From a checkpoint of a small masked image model: 8.94M parameters, 6000 steps.
Rows from block 7 of the encoder of a small masked image model, named by matrix and row number. Rows with one number belong to one neuron. Each number is 128 + 32 x the weight over its row's rms, rounded and kept within 0 to 255. All counts start at 0.
After each neuron's rows are labels from the 100 images, of 14976, where the neuron reaches its highest value: "responds to" is what is common among them. Only what is clearly more common there than usual is listed. The data: dead-leaves pictures: piles of overlapping shapes. In brackets: how many of the 100.
# fc1: MLP up (encoder.blocks.7.mlp.fc1.weight, 640x320), inputs 46-91
# fc2: MLP down (encoder.blocks.7.mlp.fc2.weight, 320x640, transposed), outputs 46-91

fc1.329 [ 95 157 135 150 109 151 108 105 109 125 119 116 159 111 114 141 202 121 129 152 168 118 118 168 166  98 125 138 120 154 133 123  97 110  94 123 168 178 128  88 120 110 211 131  52  58]
fc2.329 [114  86 118 138 143 102 113 138 101 166 144 127  97   0 105 142 120 130 122 103  98 143 142 126 179 141  78  85 128 102 107 142 126 127  76 144 131  97 122 117 115 145 115 138 212 175]
responds to: dark (33); pastel (33)

fc1.311 [140  91  87 121 125 119 118 201  80 208 177 120 114 144 119 141 115 184 103 102  70 115 107 165 151 200  78 128 106 120 150 179 124 107  31  80 117 145 140  76 118  60 142 131 147 107]
fc2.311 [127 117  75 124 110 139 109 182 140 102 139  97 160 153 101 109 149  87 164 202 148 145  96 100 134  89  84 107 119 121 140 153 153 132 132 111 165  99 125 173 153 154 136 166 141 134]
responds to: textured (75); dark (31)

fc1.389 [115 126 187 100 121 153 131 104  79 152 162 128 156 138 162 124 121 156  59  71 130 101 123 167 106 143 147  91 113 122 116 143 155 101 122  97 116  79 159 112  74 160 133 105 100 195]
fc2.389 [136 139  85 133 112 132 118 140 171  97 148 126 119   0 109  81 122 104 149 138 125 178 105 118  90  64 119 185 141 160 147 141 117 132  89 123 130 149 136 153 152 106 147 163 147 104]
responds to: textured (78); earthy (32)

fc1.587 [174  87 174 109 133 115  74  88 165 125 168 124 147 146 170 159 165  66 140  82 155 113 159 129 124 147 158 128  80 133 113 143 148 128 142 122 126  89 116 110  88 131 129 125  68 128]
fc2.587 [ 81 189 128  94 118 156 114 107 131 152 145 152 128  73 108  72  35 109 138 144  69 167  86 106 150 113 154 178  80 115 121 158 103 146 138 126 122 166  97  87 117 149  72 158 150 132]
responds to: pastel (43)

fc1.633 [ 77 162 139 135  99 115 117  91 113 135 146 120 140 146 122 157 201 125  91 129 177 121 124 154 136 115 150 156 132 131 143 103 139 140  94 110 148 162 119 153 100 106 201 108  42 103]
fc2.633 [140  92 113 130 113 118 138 118 118 136 138 139 121   0 123 130 113 122 124 124  97 131 119 135 139 140 125 113 139 135  97 129 122 130  87 144 141 127 149 113 139 135 114 117 195 152]
responds to: textured (69); earthy (41)

fc1.284 [104 146 166 109 123 134 131 120 108 175 156  97 171 142 116 162 175 131  95 124 152  76 138 130  91  93 133 152 167 122 106 116 150 178 154  93 118 135 143 142  85 123 173 116 131  95]
fc2.284 [161  90  72 117 149  72 148 135 117 133 140 135 138   0 126 121 122 125 152 143 107 129 141 158 174 137 107 120 139 162 115 108 138 122 106 107 111 115 110 153 164 107 121 141 133 144]
responds to: earthy (35)

fc1.10 [117 129 125  67 173 156 153 118  99 193 159  58 129 137 109 136  83 176 185 138  81 101 129  70 122  87 118  87 118 130  69 129 134 149  93 124 101 139 132 107 145 115 110 120 125  95]
fc2.10 [120 164  79 102 111  55 117 151  91 148  99 101  98 135 157  98 184 173 155 113 117 124 180 133 106 100 117 158 128 138 108 126 132 160 151  82 112  74 103 101 199 100 150 198  91 116]
responds to: pastel (39)

fc1.577 [148  84 159 138 186 119 130  97 125  87 117  91 146 143 163 145 125  95 128 161 136 150 104 189 158 126 121  98  83 120  94 113 110 135 100 182 155 121 156  83 148 132 184 114 152  85]
fc2.577 [121  83  99 116 132 158  82 145 105 145  87 157 163 176 136 116 154 106 102  90 125 117 170 101 162 142 124 121 136 120 172  96 115 153 141 127 112 111 110 143 112  96  53 120 152 170]
responds to: earthy (34)

fc1.27 [183 165  91 156 143 124 107 129 151  75 157  85 109 133 170 150 121 161 138 174 110 136 156  91 137 126 142 133 118 124  79  82  96 160 133  91  92  67  82 156 132 114  79 142 173 122]
fc2.27 [ 74 140 193 124 128 127 142 160 127 168  97 126 109 255 147  90 140 141 148 132 160 141 163 139 107 117  92 138 108 148 146 123 166 118 135 107 120 128 137 115 134 123 128 165  56  93]
responds to: vivid (32)

fc1.4 [ 79 178 109 113 149  93 147 155  75  88 163 114 171 137 119 194 139 115 129 155 195  97  90 133 113  60 189 171 184 143 102 133 147 119 137 129 150 174 100 148 137 110 171 113  88  81]
fc2.4 [136  91 121 145 134  98 139  78 155 216 111  91 106   0 130 147 167 103 114  86 104  87 148 178 142 191 134  84 140 135  72 100 105 132 162  87 118 133 147 154 156 118 117  75 170 185]
responds to: cool (36)

fc1.380 [160 104 113 111 133  91 173 137 113  62 130 121 130 129 177 187 125 154  61 132  93  89 127 161  86 201 146 135 113 141 123 135 156 133 136  94 133  82 151  58  99  87  91 135 143 136]
fc2.380 [ 55 135 152 181 108 147 110 104 155 101  79 128 142 219 161  99 212 104 129  68 182  94 146 134 159 114 151 137 131 120 195 102 159 109 111  98  99 152 162 184 147 120 125  85 144  93]
responds to: pastel (33)

fc1.18 [156  97 105 122 147 105 158 170 168 116 103 141 102 111 123  82  53 138 187 127  57 130 126 122 129 129 106 100 135 108 142 157 101  89 179 142 121 126 112 133 156 151  57 138 224 162]
fc2.18 [131 161 134 139 123 143 115 137 126 127 111 105 142 255 147 140 157 135 111 112 159 117 146 120 103 135 132 137 132 134 128 134 132 142 160 111 123 133 116 113 133 115 149 109  56 130]
responds to: vivid (65)

fc1.180 [123 117 125 100 111 142  99 101 121 146 130 122 129 144 130 161 155 165  81  88 154 143 119 144  55 112 119  86 123 125 109  98 167 133  72 110 157  84 135  81 104 153 156 131 129 132]
fc2.180 [104 118 117 112 141  97  87 194  90 103 136 124 148   0  97  94 106  72 165 132  99 143 124  99 169 107 120 145 113 114 119 158 113 141 121  94 107 138 137 145 129 139 140 175 191 142]
responds to: cool (38)

fc1.387 [119 142 131 125 109 120 116  82 109 132 118 102 129 141 125 164 183 108 110 119 161 106 103 129 133 108 134 162 122 136 120 109 132 172 105  99 149 146 152 130  94 133 192  95  64 111]
fc2.387 [ 90 118 122 119 114 104 130 128 109 156 137 135 135   0 140 118 116 146 124 125 112 133 161 137 125 138 121  91 135 136 142 108 151 102 101 121 132 127 130 139 140 118 128 154 143 156]
responds to: pastel (35)

fc1.513 [140 159 129 109  85 137 123 108 128 173 143  96 129 146  98 147 196 124  80 146 180 124 116 147 117 110 135 166 130 127 106 100 149 149 105 112 151 154 134 136 105 107 195 151  78  98]
fc2.513 [ 83 100 128 125 120 110 111 113 104 105 135 147 149   0 111 125  93 116 146 136  81 123 128 122 147 158 116 107 122 133 123 118 120 109  90 133 130 116 134 109 130 126 121 121 184 153]
responds to: textured (72); earthy (45)

fc1.54 [ 80 160 125 124 101 118 103  88 141 130 144 132 149 148 135 163 215 123  80 143 185 118 111 182 104 109 138 184 139 119 137  75 146 141 110 157 146 138 102 169 104 134 185 130  69  80]
fc2.54 [156  85 161 139 100 125 156 137 114 128 159 163 125   0  91 124 107  87 108 126  86 133 110 114 141 164 141  96 138 138  89 124 115 125 104 135 107 133 144 111 136 148 116  92 213 144]
responds to: earthy (46)

fc1.119 [182 133 161 188 154 111 168  33 145 100 152  71 137 125 105 133  65 102 145 152 101 108 130  96 134 143  94 131 133 177 150 115 115 135 173  70 123  68 150 182 143 132  95  92 194 182]
fc2.119 [ 58 150 153 111 108 133 142 180 124 163  82 151 113 255 169 134 176 191 161 119 154 124 145 119 121  98 142 137 117 114 113 105 124 131 151 116 118 116 120  85 137 111 118 166  19  89]
responds to: shaded (81); pastel (44)

fc1.629 [195 164 137 160 199 114 149 151 122  68 138 100 149 108 166 212 142 146 161  92 105 179 127 136 116 128 122 141 122 160 113 125 109 100  95 180 108 132 141  54 139  98 136 117 183 129]
fc2.629 [ 56  73 134 129 125 113 118 140 118 182  94 127 138 255 150 118 192 156 113  99 161  87 182 204 174 117  98 114 150 113 148 101 147 142 117  88 111 130 129 189 101 135  91 153 115 122]
responds to: shaded (77); pastel (60)

fc1.535 [ 99 137 133 131 142 120 116 126  97 143 109 109 146 131 109 147 194 196 103 112 158  89  85 170 128  93 154 167 123 118 109 138 140 106 109  88 125 207 175  97 101 120 180 113  70 125]
fc2.535 [113 101  82 133 122 108 123 144 125 144 134 140 130   0  96 129 112  74 125 129 115 151 157 121 157 140  90  99 138 113  95 137 162 113  85 140 109 100 153 129 148 128 125 139 196 138]
responds to: dark (33)

fc1.478 [117 141 113 136 162 132  75  82  96 139 236 124  84 130 119 145  98 143 139 134 139  88 160 176  92 147 152 146 121 131 111 128 153 171 136 133 140 134 138 142  96  97 138 108 107 163]
fc2.478 [118  50 128 120  82 115 146 121 188  92 112 125 136 135 116 103 105 125 109 143 108 115 151  98 203 110  95 144 109 141  81 107 107  78 157 136  94 118 136 192 184 123  92 138 211 128]
responds to: warm (34)

fc1.303 [178 131 125 132 147  69 131 130 191 117 175  96 100 125 170 137 107 133 131 176 119 126 143 145 107 127 126 132 118 134  94 123 149 161 154  97  99  93  97 155 121 112  98 127 170 123]
fc2.303 [128 163 186 132 137 137 162 141 125 142 118 122 129 255 132 136 192 125 114  96 126 101 133 101 151 147 135 161 144 115  98 131 102 152 127 112 144 132 113 100 153 133 163 147  78 106]
responds to: grey (33)

fc1.111 [145 103 161  97 119 125  85 108 116 145 168 126 127 137 169 147 137 126  73  96 185  82 129 132  71 134 200 124 134  70 129 122 181 173 111 144 112 105 149 116 102 161 151 128 105 144]
fc2.111 [ 98 117 123 120 110  97 178 147 132  68 120 150 178   0 108 121 146  98 140 137  76 118 116  96 143 118 133 161 133 180 177  91 131  89 130  89  92 156 138 155 168 100  72 128 167 115]
responds to: warm (32)

fc1.585 [150  92 117 118 131 170 115 154 166 125 141 160 119 116 148  81  71 135 147 156  90 164 151 103 102 122 132  93 133 128 157 140 138  88 147 139 121  82  94 133 139 130  70 155 174 152]
fc2.585 [150 156 169 126 136 149 145 132 145 101 122 139 112 255 103 150 110 114 143 133 152 105  94 140 131 150 137 165 112 123 120 139  91 144 161 142 114 125 137 111 121 154 130 105 115  92]
responds to: vivid (89)

fc1.437 [170 104  59 147 140 106 163 140 132  73 132 133 107 134 141 153  92 111 123 147  86 132 120  90 126 118 103 171 137 101 103  92 113 166 114 149  97 113 117 143 184 133  84 144 208 167]
fc2.437 [ 86 189 191 124 114 166 108 105 147 137  80 114 141 255 152 116 123 137 137 119 152 106 123 117  71 157 179 113 100 144 146 122 122 112 198 121 160 129 144  96 117 114 127  98  42  61]
responds to: grey (40); pastel (37)

fc1.339 [154 112  91  80 140 161 144 165 149 156 124 164 124 118 165  43 107 137 164 142 114 138 122  93 104 135 105  96 143  98 150 119 127 101 172 142 144 100  94 156 148 151  76 136 188 147]
fc2.339 [144 166 196 140 109 138 109 114 145  74 108 117 105 255 116 150  99 132 141 157 145 120 119 123  81 147 128 152  87 143 147 140 137 143 149 148 122 123 144  79 115 115 160 114  57  90]
responds to: grey (32)

fc1.288 [ 89 139 120 118 131 128 164 158 140  99 109 145 105 127 115 140 107 121 151 155 120  95 128 100  76  75 182 156 150  84 167  91 163 153 104 172  69 123 151 135 138 171  95 124 140 138]
fc2.288 [117 131 172 122 115  88 161 117 107 104 113 140 103 134 190 168 127 136 111 125 138  79 104 154  89 168 176 139 136 126 194 142 159  60 189 105 123 146 140 153 112 108 101 112 132  92]
responds to: small pieces (65); pastel (43); vivid (40)

fc1.144 [ 88 159 124 122  89 141  99  88 107 131 126 122 126 142 118 148 197 119  96 125 177 105 116 139 139 114 127 161 136 136 141 105 129 159 101  96 138 165 142 145 102 130 195  94  53 109]
fc2.144 [117  99 127 122 109 110 127 120 123 136 132 127 126   0 128 132 109 134 133 123  99 138 140 138 125 137 125  98 130 135 123 124 142 106  84 143 141 118 145 121 135 113 132 130 161 149]
responds to: earthy (37)

fc1.88 [173 101  88 127 155 109 128 144 150  82 115  80 177 114 128 118  70 142 132 116  86 116  99 103 122  97 113 143 136 105 104 135 127 122 183 135  99 116 177 163 130 100  93 100 187 134]
fc2.88 [ 97 184 135 128  96 128 115 134 101 145  79 102 108 255 168 123 151 103 133  95 173 117 163 126  84 135 184 121 141 155 125 123 132 147 181  87 115 164 143 115 163 116 140  90  82 160]
responds to: grey (39); pastel (36)

fc1.559 [130  97 121 147 141 147 130 105 179 123 118 125 114 113 141 130  87 110 150 149  68 149 121 138 138 122 106 130 124 127 103 116 107 161 154 155 105  97  72 155 141 149  69 120 205 120]
fc2.559 [147 172 161 125 129 140 131 128 139 104 104 148 135 255 155 120 142 156 131 129 157 119 133  92 103 151 163 163 120 131 133 117 111 130 155 111 136 136 140 116 129 126 127 148  58 114]
responds to: grey (39)

fc1.538 [127 108 149 132 121 146 178 165 115 237  85 101 104 130 105  97 127 138  77 152  92 134 136 120 116 106  97 130 140 102 113 102 178 129 147 134 168 118 113  96 107 147  90 134 110 147]
fc2.538 [108 159 122 130  93 121 114 100 127   0 140 141 157 194 167 148 117 104 129 109 115 110 113  66 158 165 163 132 110 128 181 101 133 119 127  75 110 142 112  98 129  83 161 141 133 118]
responds to: warm (58)

fc1.604 [104 136 139 144 121 103 109 130 153 115 140 140  87 114 124 179 141 125  87 105 116 117 139 168 114 189 183 118 170 107 152 129 150 141 106 118 152 108 101  87  84 110 106 135 121 166]
fc2.604 [106 141 168 167 158 175 187  93 117  80 122 182 146 111  99 117 126  94 115 123  96 162 107  66 172 101  93 151 109 114 140 155 116 114 118 131 134 163 144 163  83 137  89 139 143  72]
responds to: vivid (37)

fc1.598 [119 139 101 101 100 125 105  96 124 121 145 150 156 121 128 157 165 145 120 148 179 131 115  80 120  84 155 137 195 140 115  95 115 111 147 172 141 134 114 188 198 145 152 141 113 107]
fc2.598 [169 119 158 113 151 110 116 139 110 139 115 143  90   0  72 139  72 148 124 106  79 136 103 118  73 155 151  96 100 115  86 167  99 192 136 167 140 121 152  43  80 121  95 104 153 160]
responds to: dark (43)

fc1.5 [ 96 159 145 125 106 121 120  76 106 132 141 113 139 149 128 184 202 132  92 114 166  96 113 135 145 110 137 181 138 131 123 102 144 158  98 100 139 151 129 159  88 128 194  93  61 112]
fc2.5 [108 102 105 118 114 112 135 130 127 145 129 146 120   0 120 122 109 119 135 130 102 141 138 133 135 142 122  92 130 138 113 118 133 119  90 128 135 126 142 125 151 117 122 137 168 148]
responds to: earthy (58)

fc1.23 [122 115  66 109 150  78 170 160  77 102 149 137 118 136  91 107 204 121 111 114 173 128 168 131 107 145 121 152 115 149 162 162 156  76 151 111 172 143 107 112  85 164 169 155 133 154]
fc2.23 [143 189 181 132  90 171  90 120 162 108 143 126 130  80 129 125  28  62 152 165 135 175  90 144 104 122  56 110 114  99  99 146 112 165 118 124 104 141 141 123 114 133 157 127 124  73]
responds to: shaded (76)

fc1.218 [148  49 118 139 134 129  79 129 173 121 135 125  98 137 148 122  47 134 189 127  49 151 164 136 167 125 114 100  75 154 159 133 152 171 139  73  78 109 134 119 115 135  88  98 153 183]
fc2.218 [ 86 175 106 128 117 177  76 112 125 120  89 133 185 255 148  94 158 102 118 113 174  84 131 131  95 146 180 168 111  78 193 148 177  78 150 152 136 100 130 156  78 106 148 154  69  91]
responds to: small pieces (60); vivid (59)

fc1.443 [107 161 134 134 106 130 114  83 114 120 130 119 135 145 131 162 195 114  97 124 170 106 112 129 138 116 134 166 129 130 128 106 134 166 103  96 145 147 140 151  94 135 190  94  62 111]
fc2.443 [105 100 114 115 111 107 133 131 118 142 132 130 127   0 132 129 120 136 131 122 102 138 145 142 126 134 125 102 134 142 124 109 137 112  83 132 133 128 139 129 144 113 127 141 155 152]
responds to: earthy (52)

fc1.30 [ 83  70 107  77 164 103 160 176 112 124  91 147 136 106 133  88  89 205 185 121 113 133 137 109 116 115 107 124 136  71 125 157  98 108 177 128 131 141 153 147 188 158  50 125 158 161]
fc2.30 [169 176 130 150 107 157 131 132 147 113 121 134 138 255 128 141 117  93 109 122 142  98 110 108  88 148 175 150 141 155 134 129 114 143 170 118 118 134 132 118 114 113 139  74  98 114]
responds to: grey (35); pastel (35)

fc1.575 [152 181 134 115 129 125 146 171 101 156  84  82 157 112 138 144  88 144  67 128 153 150 110 130 136 146 149 152 155 107 122 184 115 109 123 173 112 203 129 165 124 123 133 119 119  78]
fc2.575 [131 150 100 151  76 140 119 104  67 109 128 106 153  61 132 193 164  77 132 122  85 142 114 118  99 113 161 133 138 150 125  95 146  93 136 148 159 125 161 117 127 113 151 119 103 155]
responds to: warm (47)

fc1.552 [ 69 145  78  95 106 115  59 124 146 117 103 140 107 131  97 141 201 122 126 167 153 130  96 120 113 117 124 117 169 111 144  90 154 142  83 178  97 156  76 133 147 116 155 156 105  87]
fc2.552 [195  67 199 144 162 122 168 112 120 115 130 152 126   0  83 150  75 122 147 148 140 124 136 130 160 190 108  75  98 133 111 148 103 121 117 138 144  65 184  88 123 151  99  88 194 121]
responds to: small pieces (72); vivid (50)

fc1.491 [146 167  88 109 103 166 109 156 109 121 148 166 163 136 154 169 230 124 133 154 155 154 133 195 106  96  86 190 152  91 180  87 169 121 145 180 167 146 100 117 129 146 172 161 112 111]
fc2.491 [137  71 208 151 132  95 117 105 139 114 173 162 137   0  82 158  50  93 105 129 142 133 116 140 113 201 169 103 123 166 105 131  87 103  78 132  72 117 161 124 124 138 153  73 189 112]
responds to: earthy (32)

fc1.63 [ 66  99 119 119  97 120 107 121 144 121 115 143 137 152 118  98 180 127  95 193 163 132 103 148  80 155  72 130 150  89 117 115 181 150 162 129 120 143 129 138  97 131 132 151 137 125]
fc2.63 [211 109 116 177 117 122 152 175 103 106 194 139  75   0 122 190 139  89 126  91 147 131 133  96 123 128 168 119 135 136 109 117 140  75  90 118 117  93 161 154 170 139 166 101 194 132]
responds to: textured (71); earthy (49)

fc1.171 [170 142 166 151 116 122 132  60 126 115 152  71 128 154 137 199 157 117 104 143 141 110 106 150 163 147 138 194  71 145 127 109 134 198 108 108  98 113 157 142  82 140 157  93 137 116]
fc2.171 [ 52 110  97  97 143 102 105 146 132 165 117 167 131   0 145  88 146 148 147 144 109 132 199 129 133  97 102  86 137 118 117 107 174 120 100 123 128 106 110 146 139  97  81 209  94 132]
responds to: dark (37)

fc1.135 [ 87 113  76 131 129 150 146 125 151 152 104  94 129 140  71 101  91 152 186 170 147 124 115  76 181  61  84  77  95 140 130 150 118 169 185 150  92 164 124 205 119  95 140 125 140  95]
fc2.135 [182  99 115  85 134 107 157 130 120 113 113  93 133 241 170 159 187 205 112 108 127 109 136 170  98 121 136 167 129 158 126  86 119 129 115  97 120  74  94 100 195 111 188 128 117 157]
responds to: pastel (44)

fc1.94 [ 87 133  88 101  94  85 113 151  99 154 122 159 141 120  91 105 178 148 123 117 164 140 129 149  81 105  96 160 146 120 130 110 156  78 126 118 150 174  86 166 130 132 169 128  84 109]
fc2.94 [178 135 123 121 128 139 116 138 144 130 165 113  98   0  93 168  89 100 140 157 105 142  74 127 159 134  97  87 124 106  74 169  89 143 181 151 150 113 102 104  99 168 184 110 161 165]
responds to: cool (36); frame (26)

fc1.427 [124 158 130 122 107 134 116  72 107 112 138 112 124 142 132 159 181 106 110 124 151 102 108 120 155 125 124 155 126 149 121  94 126 172  97  90 131 141 157 131 109 133 199  77  71 113]
fc2.427 [100 102 121 115 121  98 119 141 118 166 120 125 123   0 133 118 127 162 135 132 118 139 158 146 121 113 106  91 122 135 132 119 159 122  96 122 150 121 118 149 127 120 124 169 124 151]
responds to: dark (39)

fc1.200 [ 93 162 121 138 147 120  58 102 105  91 174 140 132 127 108  85 134 156 155 131 188 120 150 181 151  73  92 108  91 100 138 144  88  56 162 162 149 179 130 114 125  59 211 130  97  81]
fc2.200 [136  76 118 122 113 115 141 144  90 191 104  81 103   0 106 131 114 114 100 121 141 135 127 146 164 152  62  90 150 130  86 140 138 169 106 127 139  88 115 149  99 175 152 110 171 185]
responds to: frame (25)

fc1.287 [185 130 138 117 145 159 155 105 148 171 136  59 135 120 115 120  91 125 115 136 165 142 120  97 138  67 176 106 128 136  80 116 118 174 137 173  59 142 116 140 155 124 147 104 149  83]
fc2.287 [102 119 112  80 140  61 115 143  99  90  85 140 166 135 137 125 116 178 139 101  90  93 164 127 145 128 153 153 123 138 137  77 153 143 162  90 129 102 115 114 153  57  87 128 125 190]
responds to: vivid (37)

fc1.486 [ 97 146 188 145 118 117 115  89 109 147 166 114 136 135  90 179 155 106  82 127 181 119 140 165 124  97 158 144 143 135 116 125 173 150 108  98 136 157 105 151 103  89 193 110  67  72]
fc2.486 [123  60  66 127 152 112 147 123 107 149 137 137 148   0 117 152 186 138 119 126  91  97 116 133 204 163 101 113 137 114 111 135 129 133 107 136 145 105 140 118 116 130 114 123 181 175]
responds to: frame (25)

fc1.502 [110 163 135  94 109 142 131 133 142 150 111 117 178 129 132 142 215 113 115 123 144 157 133 163 155 101 134 114 134 167 107 122  63  96  98 157 165 170 120 103 191 184 157 132  92  68]
fc2.502 [166  72 148 122 160  73 112 150 105 120 120 140 148   0  79 138  76 147 145 164 113 134 149 121 159 163 114  96 122 124  77 146 135 162 145 156 125  94 130 104  98 113 105 105 166 193]
responds to: pastel (34)

fc1.224 [195 151 120 118 176 169 107 175 126 124 137 106 185 111 147 138 122 174 110 166 197 199  84 138 146  92  79 148  99 143  97 129  95 151 121 138 149 153 184  92 180  80 168 154 161  77]
fc2.224 [105  60 144 122 117  76 115 124  71 111  94 124 137 161 129 111 157 164 137 124 150  68 184 161 155 179 106 102 158 137 145  75 144 155 128 117 127 125 104 180 117 118 119  81 118 176]
responds to: vivid (37)

fc1.300 [135 101 137 125  80 127 134 103 135 174  94 105 135 135 108 143 100 149 104 105 123 113  89 152 119 135 151 136 144 158  98 129 114 140 119 115  79 133 132 229 129 176 104 113 105 132]
fc2.300 [123 193  86 104  71 137 141 151 125 144 183 103 135   0 119 139 141  81 139 112  95 153 114 106  76  60 176 157 153 140 107 127 157  95 132 150 159 150 128  65 169  90 182 122 105 156]
responds to: warm (53)

fc1.496 [ 98 186 177 134 107 106 145 142 147 125 130 160 139 134 135 100 204  68  93 118 212 162 103 117 109 113 162 127 170  76 134 133 137 107 186 188 144 132 111 121 115 155 169 173 104 108]
fc2.496 [172  79 159 158 112 129 199 127  93 132 161 127  96   0 127 182 124 131 131 136 119 112 146 147 119 179  99 101 177 194 107  79 113 138  68  94 109 124 151  98 188 107 113  92 203 139]
responds to: warm (32)

fc1.183 [174 144 162 138 134 112 128 125 121  97 183 108 141 129 173 176 145  83  74 128 167 119 136 145  92 158 208 145 172 119 131  98 171 144 139 144 119 112 118  83 143 140 133 125  96 152]
fc2.183 [ 94 146 185 127 172  96 168  83 140  92  95 173 138  73 104 131 167 158 139 123  95 126  78  73 146 153 118 164 110 118 155 139 121 134 128 138 144 152 151 143  84 148  74 123 131  98]
responds to: vivid (37)

fc1.44 [117 142 163 104 114 137 111 117 114 162 156  97 142 147 128 179 194 152  63  93 168  92 129 170 101 135 162 173 155 120 105 125 165 151 114 112 128 124 137 149  82 140 174 117 101 128]
fc2.44 [118 111  83 118 130 106 141 130 125 117 136 159 152   0 107 122 101  77 145 136  84 136 149 105 155 127 125 110 133 140 118 105 138 103 115 106 106 144 152 136 179  85 106 140 176 152]
responds to: dark (35)

fc1.22 [118 165 159 143 122 118 112 102 110 139 153 121 172 143 113 135 220 136 128 119 211 135 140 153 112  63 115  97 164 121 109 122 123 102 108 137 150 181 115 124 120  97 192 134  42  83]
fc2.22 [153 102 109 118 141 107 140 137 106 159 157 143  94   0  86 143  88 108 132 133  77 147 109 143 166 145 103 108 115 138  92 132 110 139 107 136 110 119 143 120 126 134 133 103 236 171]
responds to: textured (69); earthy (59)

fc1.566 [135 170 152 155 119 108  98  98 118 147 154  93 150 145 111 180 162 106  81 107 163 138 120 164 151 103 147 152 133 145 118 131 141 155  77 107 131 152 125 148 114  92 200 107  62  91]
fc2.566 [ 89  81 104 119 129 113 138 111 103 153 119 133 139   0 130 133 142 127 131 124  96 124 134 127 163 149 127 113 131 120 112 110 134 123 117 134 146 135 138 118 124 128 109 126 180 177]
responds to: dark (37)

fc1.618 [ 92 191 138  96 113 125 102 130 137 142 107 175 136 112 110 108 174 120 137 125 186 149 122 153 126 113 117 100 164 137 139 107  94 114  98 139 142 182  88 130 189 131 165 191  62  63]
fc2.618 [191  93 173 140 150 102 141 119  89 123 156 130 106   0  79 166 105 148 126 171 105 155  93 107 163 141  72 126 120 129  85 166 108 127  81 173 145 109 136 112  73 181 146 107 170 149]
responds to: earthy (32)

fc1.401 [134 118 123 133 134 129 104 124 125 118 156 127  98 137 149 134  12 127 112 173 104 123 155  76 108 151  76 127 183 115 133 124 149 167 191  82 104 118 114 166 123 114  87 106 157 134]
fc2.401 [126 150 146 137 109 155 143 125 138 115 105 116 117 255 142 111 203 178 152 112 170 104 110 134 134 128 150 156 100 156 130 110 155 120 145 121 150 112 145 110 130 142 164 152  66  95]
responds to: shaded (80); ring (25)

fc1.274 [123 101 147 186  99  92 146 119 131  12 154 124 104 129 168 176  95 131 116 129 111 126 110 161 123 147 133 207 157 140 162 112 133 136 185 130 106  81 144 160 125  90 144 104 212 185]
fc2.274 [106 104 161 161 134 173  66  81 140 168  78 150 163 255 155 115 190  81  89  80 205  99 154 158  67 161 183 115 121  88 170 118 157 115 121 146 101 145 164 197 100 119 122  99 109  95]
responds to: vivid (62)